{
  "model": "image classifier",
  "dataset": "rendered solids tumbling over patterned floors",
  "train_examples": 97500,
  "image_size": 32,
  "crop_scale_min": 1,
  "horizontal_flip": false,
  "rotation_deg": 5,
  "color_jitter": 0.1,
  "targets": ["count", "largest object", "light from"],
  "num_classes": [5, 24, 4],
  "arch": "resnet",
  "norm": "batchnorm",
  "activation": "relu",
  "depths": [6, 6, 6],
  "kernel_size": 3,
  "stem": "deep",
  "avg_pool_shortcut": false,
  "widths": [96, 144, 208],
  "loss": "cross_entropy",
  "init": "orthogonal",
  "residual_init": "scaled_by_depth",
  "optimizer": "normuon",
  "muon_scale": "match_rms_adamw",
  "lr": 0.0078,
  "momentum": 0.95,
  "nesterov": true,
  "orthogonalizer": "newton_schulz_5",
  "adamw_lr_other_params": 0.00099,
  "grad_clip": 1.0,
  "ema_decay": 0.995,
  "steps": 5300,
  "batch_size": 128,
  "epochs": 7.0,
  "lr_schedule": "wsd",
  "decay_fraction": 0.2,
  "final_lr_fraction": 0,
  "warmup_steps": 530,
  "weight_decay": 0.06,
  "adamw_weight_decay_other_params": 0.05
}
Rows from block 10 of a small image classifier, named by matrix and row number. Rows with one number belong to one channel. Each number is 128 + 32 x the weight over its row's rms, rounded and kept within 0 to 255. All counts start at 0. Numbers have three digits each. After the name is the row's rms in percent of the matrix's.
Before each channel's rows are labels from the 100 images, of 14976, where the channel reaches its highest value: "strongest on" is what is common among them; "place" is the part of the image that holds the peak. Only what is clearly more common there than usual is listed. The data: rendered solids tumbling over patterned floors. In brackets: how many of the 100, against the usual share in percent.
# convs0: first 3x3 conv (model.blocks.10.convs.0.weight, 144x144x3x3, each kernel summed), inputs 96-143
# convs1: second 3x3 conv (model.blocks.10.convs.1.weight, 144x144x3x3, transposed, each kernel summed), outputs 96-143

strongest on: dodecahedron (34 vs 9.4); tube (33 vs 10.2); largest object: dodecahedron (29 vs 5.3); cube frame (25 vs 9.8)
place: middle right (35 vs 11.7)
convs0.98 119:123115138124072181128083119147109134158106155099106156132118163135094121186083093117200192073131108099129131151129169107138129127135140174141225
convs1.98 122:105140086119153127157075117137091121129101160147139092127087126163107117184116126060102091133160085163158122105131148196159124123079092112182085

strongest on: cylinder (61 vs 10); largest object: cylinder (40 vs 4.1); capsule (30 vs 9.8)
place: centre (34 vs 14.1)
convs0.119 083:101161137116131120125092140219092104145139153139107125087103147132150143114124083081184146064081148112142136185163102113167135144123116167094104
convs1.119 114:086122148103129142192121125108144165096080099123143123080126108107142131053093166156099151101134118137036090122165105164057147143131106089151090

strongest on: disc (41 vs 9.8); largest object: disc (27 vs 4); chain link (25 vs 9.6)
place: middle left (28 vs 11.7)
convs0.120 113:143107118094148154113106130109109167141085111146123040117159116148123109110158098162125039066137081135131151129127102124187173131128097116097127
convs1.120 098:141073175147128127129144102135127090132100114158138201091164131147082138096106137194054072158112132117153130108154118141157133095115129088142116

strongest on: capsule (59 vs 9.8); count: four (47 vs 23.2); torus (26 vs 9.9)
place: centre (50 vs 14.1)
convs0.65 126:178138124068140156123112112119117153103090152148130118127189145132130146115078106143069092120171150082149053117146162090109144107115170133128104
convs1.65 127:144118109087081142143201106132115160107135125105101175108148114137107121155163143121153121115116079110099019160124127147079094081145150120125173

strongest on: cylinder (71 vs 10); largest object: cylinder (43 vs 4.1); tube (30 vs 10.2); largest object: tube (26 vs 5.4)
place: centre (35 vs 14.1)
convs0.51 094:113133154124095134141094186229130132159086089145114106070079176109109125072161151049198149123170144120134156086104118050104141131117126189117099
convs1.51 148:165141148128105152119145117134135132156115114139103121153171113085128109146124131125147170148130119155068106178170196125100076106135143053137124

strongest on: light from the right (51 vs 24.8)
place: bottom right (38 vs 9.8)
convs0.113 106:098103118104180098094086153149133107147109125129104156110093130145105118097056087139148117121056120093117213086059173107158123149109120142063168
convs1.113 080:114118123146128120072147158126136097117139111138175136139094135192130101073111110162089122075078070147137125120114118151134175075151153139071113

strongest on: light from behind the scene (78 vs 24.9)
place: bottom centre (53 vs 11.7); bottom left (28 vs 9.8)
convs0.11 116:137134105131146119135074171142136129136079125089075059117107094123119125125162173089100153102157135139139174150137150154122101141105155155131126
convs1.11 114:089165182163127170123173117180119102144160105179124141151139181140126124110184114083147125096155146111116201170128122152195125138164163148170118

strongest on: cone (59 vs 9.7); largest object: cone (33 vs 2.8); wedge (30 vs 9.9)
place: centre (38 vs 14.1); middle left (29 vs 11.7)
convs0.35 112:112131152131173155093078141101125144138102170224152149112116124133128101088143101180133094118107112074120157108118110085161117161119100077088096
convs1.35 108:076114125091092041125167140028131113143174082099122154113146066104120119151178164121109127175156112201126125135090165072144036095109126112124150

strongest on: jack (97 vs 9.8); largest object: jack (53 vs 4.6)
place: centre (43 vs 14.1)
convs0.107 087:159098119153141111088156134163080137157139110061132137084152050156148080154131172125192180112050106098115121122128095105110135073135103109119172
convs1.107 087:184098119093107105093150118100230106137129135176133135157099135132156106083191140112098158170122129131119122102155080118133157118134117111133138

strongest on: sphere (46 vs 9.7); bowl (34 vs 10.2); largest object: sphere (30 vs 4.9)
place: centre (35 vs 14.1)
convs0.56 099:098091131133106139079131113086119099153154026057126115059120150091188134098132103161134147145141116158106148120132172119123068130082083143115163
convs1.56 110:104127109131102014142123096083116136171104158140142132157128123163131120174145106099069068135120112118144071134147123059154080084168126109112147

strongest on: tube (36 vs 10.2); largest object: tube (29 vs 5.4); jack (27 vs 9.8)
place: centre (42 vs 14.1)
convs0.75 096:098118141141117126159126112192146153172092136103108131070143144148095101125132102157119124126151160098128132126074114113061125136156123138099176
convs1.75 102:131115140130144089112164151100154149122132106095134116102144115104122124139188161048127194168092110141119125027161138139109088103068103125108073

strongest on: twisted bar (46 vs 10.2); cylinder (28 vs 10)
place: centre (33 vs 14.1)
convs0.133 085:150135136088142177102150086122160144109078168129067102090105145123065070116137108117152156131135151152117090114113117143146116097098104145138082
convs1.133 086:124133154159118145159111115116087141083194094127129136178101168114133181105099073073096072170151096126098142162070169100106114111168142125116164

strongest on: tube (50 vs 10.2); cylinder (44 vs 10); largest object: tube (35 vs 5.4); largest object: cylinder (26 vs 4.1)
place: middle right (48 vs 11.7)
convs0.112 082:140152164131136096103136077168120134159125188078112133058150136203116095183104148139125087109096107095083162095129204064137083056127095095132090
convs1.112 082:150146123130085114152146142131132033116153174163166135105133130127111102141165100063096119159142129153157136129202153152069166147151128148132192

strongest on: egg (43 vs 9.5); largest object: egg (26 vs 4.5)
place: centre (33 vs 14.1)
convs0.27 111:116118084102192141120156138077120166110123161088105125146068100144097088159099118087141174119032129137136097145122131121085165129149143137124160
convs1.27 100:143100165135170168097141106170145103099128106101118166097160139152121125149101166078096139127080104172124107162152125151089077120143125085117167

strongest on: jack (34 vs 9.8); largest object: jack (27 vs 4.6)
place: centre (58 vs 14.1); middle left (28 vs 11.7)
convs0.43 088:119131103128187095100139106119090162042094127091111135159216147077127148154130077151130121101105139110109119103082124131126127096127182167143146
convs1.43 105:134190092144142129091137092153143125113108122117171139101098124096123138137226119137089172110153138190112108093140103114159114117114090215152139

strongest on: cone (52 vs 9.7); wedge (27 vs 9.9)
place: centre (44 vs 14.1)
convs0.93 096:061095177152155038164080109161100175137144095171110124134153103106107148120143153167129085096114083127133167148179122145133081113123128119137190
convs1.93 099:075095071128131175113141104067130120150147116143137137096099098113141109141148084122108113147138092109162112134104099104163086154153122157090136

strongest on: cylinder (73 vs 10); largest object: cylinder (54 vs 4.1); tube (29 vs 10.2)
place: centre (43 vs 14.1); middle left (33 vs 11.7)
convs0.102 082:092082143152116127161086120095114155099156168139125094075131142108107106167149108181127098157124075141124172132092167094119120079126131111168125
convs1.102 119:156116117134149137118185134145130102159111078160144077135137202145130128127155126109151174106133123100046116144108143162097120137135152125083159

strongest on: cube frame (54 vs 9.8); largest object: cube frame (34 vs 3.8)
place: centre (44 vs 14.1)
convs0.68 073:122092179118110110115091212102094127146129135090124127070075073122186078160088111138109112096085172174148156165051215149063098130079132151164137
convs1.68 104:096147098101114098121094140098138068157122051132159172135092137138102189104129136139165095138083092099149085078155181151160132164134113144113137

strongest on: torus (70 vs 9.9); largest object: torus (51 vs 4.5)
place: centre (39 vs 14.1)
convs0.91 093:166125139130128065119151162119096143131141128094090092167103135164091074128163119117102095163140119174125117091168154191159145140157028119085112
convs1.91 086:055130204113145184122160098098150160118116088175143168121098131109095130146084123102099154105080139105111080088159086096124161083163153128079110

strongest on: torus (83 vs 9.9); largest object: torus (68 vs 4.5); jack (25 vs 9.8)
place: centre (32 vs 14.1)
convs0.76 129:084145154125156193159094125116085167125086150163142132153132143128119096136137149160142094122117129095133146092107168130140123120107111104098166
convs1.76 114:111146087072151056082135110112150138149143129126133120064128117106102102032061155103170154086138111137100097056181142133092175151125047064106117

strongest on: jack (40 vs 9.8); largest object: jack (27 vs 4.6)
place: centre (49 vs 14.1)
convs0.139 084:132149124065158118123155115132146166078065138120099090142114104096126131071173164123159173117131144166092116098090137113167177122148159200117177
convs1.139 103:134109098179103128088089108143088135151060128135174098120120156074132132095149145152096148203119079175149118085054120085148081128153114126094134

strongest on: capsule (49 vs 9.8); egg (36 vs 9.5)
place: centre (32 vs 14.1)
convs0.29 074:171149152157156155084129117125155190110124079131107122196155149105194139091126095173199091117112088097143136088146079154120093098161134143086156
convs1.29 080:182147113115076094145138095098134094101088152078101135102075151079212174159155153125152118126107156132073110117120135158180160175128129116087106

strongest on: jack (43 vs 9.8); capsule (26 vs 9.8)
place: centre (40 vs 14.1)
convs0.69 089:140052129163156108148127164142118125139087090128109095137093088143118115124164164116147115107146168082176138139116081152079129137128110113145155
convs1.69 089:069135134104086120081156164147163126107135059147126192058155164127111156135153132113102141134085122116136093089164139108172100141146100110126093

strongest on: dodecahedron (56 vs 9.4); largest object: dodecahedron (47 vs 5.3); star block (37 vs 10)
place: centre (34 vs 14.1)
convs0.38 118:092076095088116122134108097145159200094132167126092081117122140116120105076097113146174159078037078138108170187111122148142095120130074160096136
convs1.38 088:144138134078152184111119167105117071117095163118114094154146087192102084131085121157143096118079101112178140168099115109040112167114156175082119

strongest on: count: four (49 vs 23.2); sphere (25 vs 9.7)
place: centre (41 vs 14.1); top centre (37 vs 11.7)
convs0.31 096:094118157120133146089158107116121095118064101145140132120125132156134130161112132135109111068118140123115118144154114122167130105107094141115076
convs1.31 106:133153122108177167113099125152113101121110101124054171181137112053139127161102046144120134054141140127116108139138082092068130137164130198128190

strongest on: capsule (33 vs 9.8); cylinder (26 vs 10)
place: centre (43 vs 14.1); middle left (35 vs 11.7)
convs0.83 093:119150110094125117102090140111124136103128120179088109122101163108163149122101101116168193120126113138155112127188112128145165119135142099184111
convs1.83 079:115068139202145131090172130121214046143155131113114077072058118139065120071148106138077152079138209135110114071097144132103156128128116125090127

strongest on: cone (42 vs 9.7); dome (39 vs 9.9)
place: centre (34 vs 14.1); middle left (28 vs 11.7)
convs0.116 130:115176121111164116125127107108119098133131154155107073072124107113102101110098055180158156126146115122111092131095029135143159146183119099120116
convs1.116 138:124168108112079170155078124102118072113168107092117109153126098126164155091151174147163146133130110140176132103129063145147177095146110112148073

strongest on: count: four (47 vs 23.2)
place: centre (54 vs 14.1); middle right (31 vs 11.7)
convs0.45 078:151099122136141179136059157109125123144112157087173100135099112106103125135096097127108127092189116076099206142151129114109112064127170119139153
convs1.45 089:116103144168074124180109111106097076125114103167099089103136125095181153076085090163118075101114159124150113105107149163114156085082096163163051

strongest on: egg (48 vs 9.5); capsule (45 vs 9.8); largest object: egg (35 vs 4.5)
place: centre (38 vs 14.1); middle right (35 vs 11.7)
convs0.53 094:123131126135155123109089129145126115123107099157143116085134161177149092169112144134088066117125134098125098045129117121147104087132115121138118
convs1.53 114:144179178131106156115180134136151136122132125117119133158099089057172109070131178146158177146156139154079137096118126210105132179118154146220123

strongest on: cog (46 vs 10.1); largest object: cog (30 vs 5)
place: centre (50 vs 14.1)
convs0.89 098:115145136120094102097154160092147141121143092163113187095150124134076110101108130113121101106140127094137160142211130164128079072094104101089129
convs1.89 098:157134109106113108171099103136140079096061183061155147149066130172160171059133144057106166127147108148158078149132091105137144145112115147146131

strongest on: tube (51 vs 10.2); cylinder (45 vs 10); largest object: tube (37 vs 5.4); largest object: cylinder (29 vs 4.1)
place: middle left (37 vs 11.7); centre (36 vs 14.1)
convs0.99 079:130141150192071093179130154119092127155137148081108139103123074132186135161161122123202116124156168114151196139126121056176172140088080103138134
convs1.99 063:151167153116118136105174119133132099138138167119140102139166213097088112171157112131118185161155108157140077095157134179150099188168113109132099

strongest on: capsule (82 vs 9.8); largest object: capsule (40 vs 2.6)
place: middle right (31 vs 11.7)
convs0.46 090:132148115117075102150127129188161153136143173167116046148152119100127169085136085129096167130134066053132100146109150171067133108129137119171140
convs1.46 087:073158123097134163191155142152098095099181090117155124109213165150117107113106122127128149096155191152135145149107140133192170116096104125108088

strongest on: light from the right (56 vs 24.8)
place: middle right (39 vs 11.7); centre (34 vs 14.1)
convs0.118 082:105105098152170120084129169147148128105180109142111187130120175140142106089149120123130134113108136171148155143064095142154138139077114145109146
convs1.118 070:096119155120086096129142107118141117134112164126157149124067130128102090106129143153105135110103101175140078128134132159144167110158158090058101

strongest on: light from behind the scene (92 vs 24.9); cog (26 vs 10.1)
place: bottom centre (36 vs 11.7); bottom right (35 vs 9.8)
convs0.115 101:148127100115204183095061124140115158105077101121130129122142132108132139119155124143143094088126093105144162140111095149149096160111118213184121
convs1.115 086:139131151184088091124127106140130084150113143098152092142114109159140125088156123117118128137083124151126219122121098140115129144136103094096090

strongest on: light from the right (58 vs 24.8); count: four (55 vs 23.2)
place: centre (42 vs 14.1); middle left (36 vs 11.7)
convs0.92 102:167173073122126117155133162101113181079124127134076075132114136101097119129176096157184113112192111078112089139140114110108117100108109183041122
convs1.92 115:160160123141146141188127119145082144144162111138157165098185135118145104149111120167134092200130117128103118131105188110090130111168106102100157

strongest on: star block (50 vs 10); largest object: star block (39 vs 3.7); cylinder (30 vs 10)
place: middle right (39 vs 11.7); centre (39 vs 14.1)
convs0.12 116:154154112101119139107163102113108114174129094155116148075132139133120102111076126116127112089132110090132149172125077084112152111119162125095190
convs1.12 110:141109154131144137146111109100177128122056102114128154207131099103083115095129199111044122131162129066109091137101066142166115174146154115141108

strongest on: egg (49 vs 9.5); largest object: egg (37 vs 4.5); cylinder (30 vs 10); capsule (26 vs 9.8)
place: centre (47 vs 14.1)
convs0.37 114:167117106126085144155073155093152178086150138166133138185121082115120155078136111127122095136102094141135092109118105051097085116128061108132178
convs1.37 108:097141134130145182144175123184123121092127129131101138112116147144079135130152122094093020091179143087077157148132149210068201142140142130095091

strongest on: torus (46 vs 9.9)
place: top centre (33 vs 11.7)
convs0.50 083:113133136110200130117133138100089160087128102155161150130132154125115129203120088155107069122185105096143176106166063108119135135118129104138169
convs1.50 114:163177129104127127138085149112123111092120163082049136111144121089161131109171077112116140093144094170043122116180191139050198120197119202109127

strongest on: star block (83 vs 10); largest object: star block (48 vs 3.7)
place: middle right (33 vs 11.7)
convs0.32 116:175088134121100219132158110122145082152095119091095011134132103167129065149107141115121066098094117135105109126064143096140138118143107096039101
convs1.32 090:147061120136084089155067130139166139149130096130125053092102040129119126073123135186113118115062163168132117106126097085111130167079083095124089

strongest on: torus (30 vs 9.9); bumpy ball (26 vs 9.6)
place: centre (43 vs 14.1)
convs0.77 105:175190124113126150146089139112058120101149113146082183163161142090088083124065083136128130126151157129091078111100173149107178141093066155174106
convs1.77 082:189185087113157149089142177122155128157154195146153158133089104107131118171115122104120123116242141109127159081177101094128129104076151160081132

strongest on: disc (39 vs 9.8); largest object: disc (26 vs 4)
place: centre (44 vs 14.1); middle left (28 vs 11.7)
convs0.79 103:099139128132185217133144114108101173092152076131123094163181175082135121087129118106103147103187187095114077116120108165146143175117074135098081
convs1.79 094:141127139144142124104139134155151113110139157158192141148123169095113099051220116170109106125160065187112125123095122076133133106152103081140130

strongest on: cog (53 vs 10.1); largest object: cog (46 vs 5); hexagonal prism (26 vs 10.4)
place: middle right (35 vs 11.7); centre (35 vs 14.1)
convs0.95 111:151145104118113066134166104093137118140098137183100104177126205153083094055122154099132112127110107118117080147147116201178166122106110172112160
convs1.95 106:092145146168189167125055137153115177101127104086144201130114075149108149100122103169108042103157151093144121193179062173210115155123161139152144

strongest on: cylinder (65 vs 10); largest object: cylinder (42 vs 4.1)
place: centre (35 vs 14.1)
convs0.44 102:139094109106105163089123149109126157125140127065119142144114099120099178155157114192122114156132085133128167089123107102145088121093125119071186
convs1.44 105:102147162102163114101111103144152130105115104138158087126141057092137136094119146107071091077108123145162093162110094163114166175139110115156088

strongest on: egg (29 vs 9.5); capsule (27 vs 9.8); largest object: egg (26 vs 4.5)
place: centre (51 vs 14.1)
convs0.61 096:097111134144139077175135096171093092149074134113152098112113113146177084098135116103164121133122133118083119124177147116138212158128108096123078
convs1.61 115:130150104085085202100097125155127145086143172129139158159173085134132182113112108106065091129081154103120168199079115113159131121094121162105132

strongest on: count: four (55 vs 23.2)
place: top centre (54 vs 11.7)
convs0.4 094:085139068093147120164186116104087114116117075116101126106117080114093133107147105187114141114171159149104136095122085091118143114104136143143151
convs1.4 098:164198163141150207112094180103147135101127137151075172114132128083200088138140070130157141086080068169074093058103076105082110167164171210104053

strongest on: cone (46 vs 9.7); pyramid (39 vs 9.7); wedge (29 vs 9.9)
place: centre (34 vs 14.1); middle right (31 vs 11.7)
convs0.8 129:103099120116077163148116124167147136145159077000093133080113122120147166102136150171139173086174122137120159113127143092104144098137139119092102
convs1.8 128:171134049162137060084166105052099147117147148192132152155171149121094114154135128174122116125126115128118113145186142086112086089146095075147121

strongest on: torus (55 vs 9.9); capsule (25 vs 9.8)
place: top centre (30 vs 11.7)
convs0.126 085:072181131119153122134132109180160116133097113090142184141114123159100118164107153127090102100144116084152192119168117123105082132061119077127119
convs1.126 090:159147168078075092130095194102094111121131116146126150116098137122135116099145113092084113163092202145117128165187134133143147155137132116137149

strongest on: cylinder (64 vs 10); largest object: cylinder (47 vs 4.1); tube (35 vs 10.2); largest object: tube (31 vs 5.4)
place: middle left (31 vs 11.7)
convs0.90 077:138135119140138070125123105082197096158127157152108171087123103144121108119199166170124133091192077087127101105153143137107095122146122156151141
convs1.90 091:140090170121170165128148104102079154112169119101108125130144102130112165145106114154108151167141111180118075110110148143122112094152097138121157

strongest on: bumpy ball (31 vs 9.6)
place: centre (73 vs 14.1)
convs0.109 086:120126088084154122054165175142136169109156102108061130094126096141130139112191166132105076114083108153166102113094140168055125084094091096158100
convs1.109 083:109144171146147091124126079110099126101031148149162143091085063118118113124123121162088117190072092150105086104082139120117130157151078125091125

strongest on: jack (35 vs 9.8)
place: centre (41 vs 14.1)
convs0.47 089:155181084148130117175102154151066107130177099124140125123087111124134083120148158178086078145103106126088124178110105090122110076115178122211136
convs1.47 103:041120083154091101095084117119109155201122148153086090102163122089076140096114165158145143171121136130097114087100127061071120097125138120126072

strongest on: cog (61 vs 10.1); largest object: cog (42 vs 5); bumpy ball (36 vs 9.6); largest object: bumpy ball (28 vs 5.2)
place: centre (37 vs 14.1); middle left (30 vs 11.7)
convs0.63 144:091093102105133123083130148128128122098115107088127158110106157133132086085157132123106103135120140114128155171143114109126060061112127114100095
convs1.63 138:135049218128122122108083145151127100132079109068129144103106121142109141075151167105119100106102091142094091113149051121147083088136123145102049

strongest on: cube frame (46 vs 9.8)
place: centre (68 vs 14.1)
convs0.124 074:074098194126098136150187124183153123111108151105100111115143132125192164095096104139107132068077102115151128129130161082184084124092148116102128
convs1.124 067:117105069076127147130150126101126125135180119112130148125113097104122150080165126093130141076142144102198123073154140143173087151126092116147118

strongest on: disc (62 vs 9.8); largest object: disc (35 vs 4)
place: middle left (30 vs 11.7)
convs0.128 118:122110157140155176104099114145140077100127076066111112142182167138123126201147114162103139086143101104121169161165083123142104109130153073139152
convs1.128 098:156158096138076132139201146126094133134117153122134109141117142142208127079157161156119007128131155140134127128121112133182145184112120087114181

strongest on: disc (31 vs 9.8); cone (25 vs 9.7)
place: middle right (34 vs 11.7)
convs0.28 102:099106149124130134098084116110107088092137133131121041090142172131119122158135108139063081157130161107122206103081108127153082113104092132140113
convs1.28 114:128129122150143140128153103087134097143182211197107085126141104114096102079114131122099154097148099155128101127112144101109153097150102111117189

strongest on: light from the right (72 vs 24.8)
place: bottom left (62 vs 9.8)
convs0.97 081:144107100154146148126097075108183081191141184106178093161098099119098113113053169076093125103157145128077186072075106128124130060121109179160134
convs1.97 059:119095195122142109143173094136163129081188151151146106162141172122164129149159070084145175212132078041178101141157112149139176210108132109171088

strongest on: tube (37 vs 10.2); hexagonal prism (29 vs 10.4); cube (26 vs 9.8)
place: middle left (34 vs 11.7)
convs0.110 095:094092102148154121106118152135126104121122109103098095090117096124097130144106138037120187090107126122135200104113096107125129130083176154135130
convs1.110 108:124087114087063117119120170166158117158148132116134073070101180151084168161099114159107114096122123134186135164106166129147107159114128140122128

strongest on: cog (29 vs 10.1); jack (27 vs 9.8)
place: centre (47 vs 14.1)
convs0.111 090:149140098139100088143072106160086113116100128122119133115108124091143065077170132101158144133136092127071091159125104088112139114163111153108097
convs1.111 085:135148151131099143164104128116191113177090130150076143136103111110059135079117069052174160100108180144161144123121092142124138136123196158084084

strongest on: light from behind the scene (67 vs 24.9)
place: bottom right (43 vs 9.8); bottom centre (38 vs 11.7)
convs0.17 125:181129133052172159120109142154118113107053121090124093122144114124104114154172159122115122061130081139146210199129122143092091116118140169089110
convs1.17 126:107113161162079129077165119166197077137091116161147155134153176156167110142157118108124140111139126148129112184168143143202156132135109151134146

strongest on: bumpy ball (33 vs 9.6); tube (28 vs 10.2); largest object: bumpy ball (28 vs 5.2)
place: centre (55 vs 14.1)
convs0.55 140:103105093098170144113059113150113145139098116135115066059136125089127123197084106162168148151142084145118022110121126140105074082129086133118174
convs1.55 131:149027128071165129122128117119127140192115136139132103178130150125137149170095153121127159153154054141107040171159127116097062103101152125120137

strongest on: bowl (44 vs 10.2); disc (39 vs 9.8); largest object: disc (31 vs 4); largest object: bowl (26 vs 4)
place: centre (39 vs 14.1); middle right (28 vs 11.7)
convs0.135 117:187146121114138120104123132107109173143104112098107135207095152132197102182106118109108122110080129143151137070140137121121135152126092109106055
convs1.135 119:131129147142157136134111116136132137072131183100141077134065095158175112146080140128106161129134094112076150086069140115147145112129120081116149

strongest on: capsule (46 vs 9.8); jack (35 vs 9.8); largest object: capsule (30 vs 2.6); largest object: jack (28 vs 4.6)
place: centre (55 vs 14.1)
convs0.72 105:144123140146148240114168126154125148129166078178122049138175134134143157138161088159139185132117115116094093077077125130127148128139101124140170
convs1.72 094:159167139170130179110116153171152107138116144159147087117101186100155114095163143174116200129167155124105165087091154143184143149142155105130120

strongest on: cog (63 vs 10.1); largest object: cog (56 vs 5); torus (28 vs 9.9)
place: centre (37 vs 14.1); middle left (31 vs 11.7)
convs0.10 130:092113126104137102141097127170096156130078159087146158111134148131128104064140110104163123117142137127118145172123106181134170125136122159111036
convs1.10 114:089165173113157144149122090126133129104095137142134155122084163181127129129123134088114135128090146128116143141122138145110161184072106106135092

strongest on: torus (65 vs 9.9); largest object: torus (50 vs 4.5); count: four (50 vs 23.2)
place: centre (52 vs 14.1)
convs0.39 098:141089144088135067131078131157110141164061142115150131123088144129142140114095160095122102164103074121136072166164138125122147104089177134128138
convs1.39 107:117123074109091110135141159107154192138092105106190102132083131172084117036085116130111142186139084108117060088129108113189111119171090116171091

strongest on: sphere (30 vs 9.7)
place: centre (48 vs 14.1)
convs0.129 083:088073133145085089099123089123169088150115079118108109139118112141135088124105104167165161115137178140098094132130122115082115162182110147086182
convs1.129 099:084149101126068127155117163063117064149122131137080156098112070119151146138097157095071111084146155136135125097158138109078084151113112098143082

strongest on: capsule (50 vs 9.8); cylinder (27 vs 10)
place: centre (55 vs 14.1)
convs0.42 112:147181138150161167185156118164098130140140134134135093101108129119132126085116160144150118103084203151153173125121027124143178168118130132101104
convs1.42 098:075156163059105124134106105146113075153106117146136107175095130143165119058112127169130149111152110095103058063105076147076102167137143141138091

strongest on: cylinder (29 vs 10)
place: centre (49 vs 14.1)
convs0.104 101:154130171185095165152082112102116188118122122145137157165130118121099140154163166121116133204198121153137103132137109113073122098136114155097050
convs1.104 078:128061126100082146087083076115101065143108106166131099158119104110172115098112125156092108113094090050133132062132120129109082129111120080089092

strongest on: egg (47 vs 9.5); largest object: egg (38 vs 4.5)
place: centre (38 vs 14.1)
convs0.15 100:177147109083118108100152145093159133109114094106091124079137138099127168093116107140163142101106128141158129101118173138128121144123138148152139
convs1.15 103:140105137135110096143141121145153155155175153108179133155067102109144140177147166064184133093083108140144074121142193107106074090111162141089129

strongest on: cylinder (55 vs 10); tube (37 vs 10.2); largest object: tube (31 vs 5.4); largest object: cylinder (30 vs 4.1)
place: centre (40 vs 14.1); middle right (28 vs 11.7)
convs0.3 110:118156106102146102100118081175091102137087115046107121064121121142142151138102144157178145134094123130100115126098151072134102140145110107071091
convs1.3 117:158118137120097188156151150171140144103149132161116106068152148069162175167086128155119132104159134130056113113138092114067072069114114105158149

strongest on: jack (52 vs 9.8); largest object: jack (43 vs 4.6); star block (37 vs 10); largest object: star block (28 vs 3.7)
place: centre (53 vs 14.1)
convs0.100 116:202151131141161198125062139147110131137109147146115136126170151088132064067155108116202138145177100142099095088111105114169159136139119131142165
convs1.100 085:091106112124163105127106115163160116189116057078167138095089168142108138083163067157207127121116123145115218123088120114189146194147108084103124

strongest on: count: four (74 vs 23.2); jack (34 vs 9.8)
place: centre (73 vs 14.1)
convs0.81 089:119114094136085130134112111115095190152104117159122132101063082108123138153174100085166111177098092132112137167166099072142123086083147131197147
convs1.81 077:142095096137074118071138124123147084167110144123134094147128113132103166095144134128107128136083129125157089097139067112132133133108140103175088

strongest on: capsule (32 vs 9.8); twisted bar (30 vs 10.2)
place: centre (36 vs 14.1)
convs0.136 082:184166121090106082118105159135116204151182107130158155126168139091123156143148088156070137160096119101164152124042129105130127123135145129170074
convs1.136 103:033106124103059112135129131105110090146170092158179087065121110140172148105124107076091122153132095142162102202157160152104083130118116116130141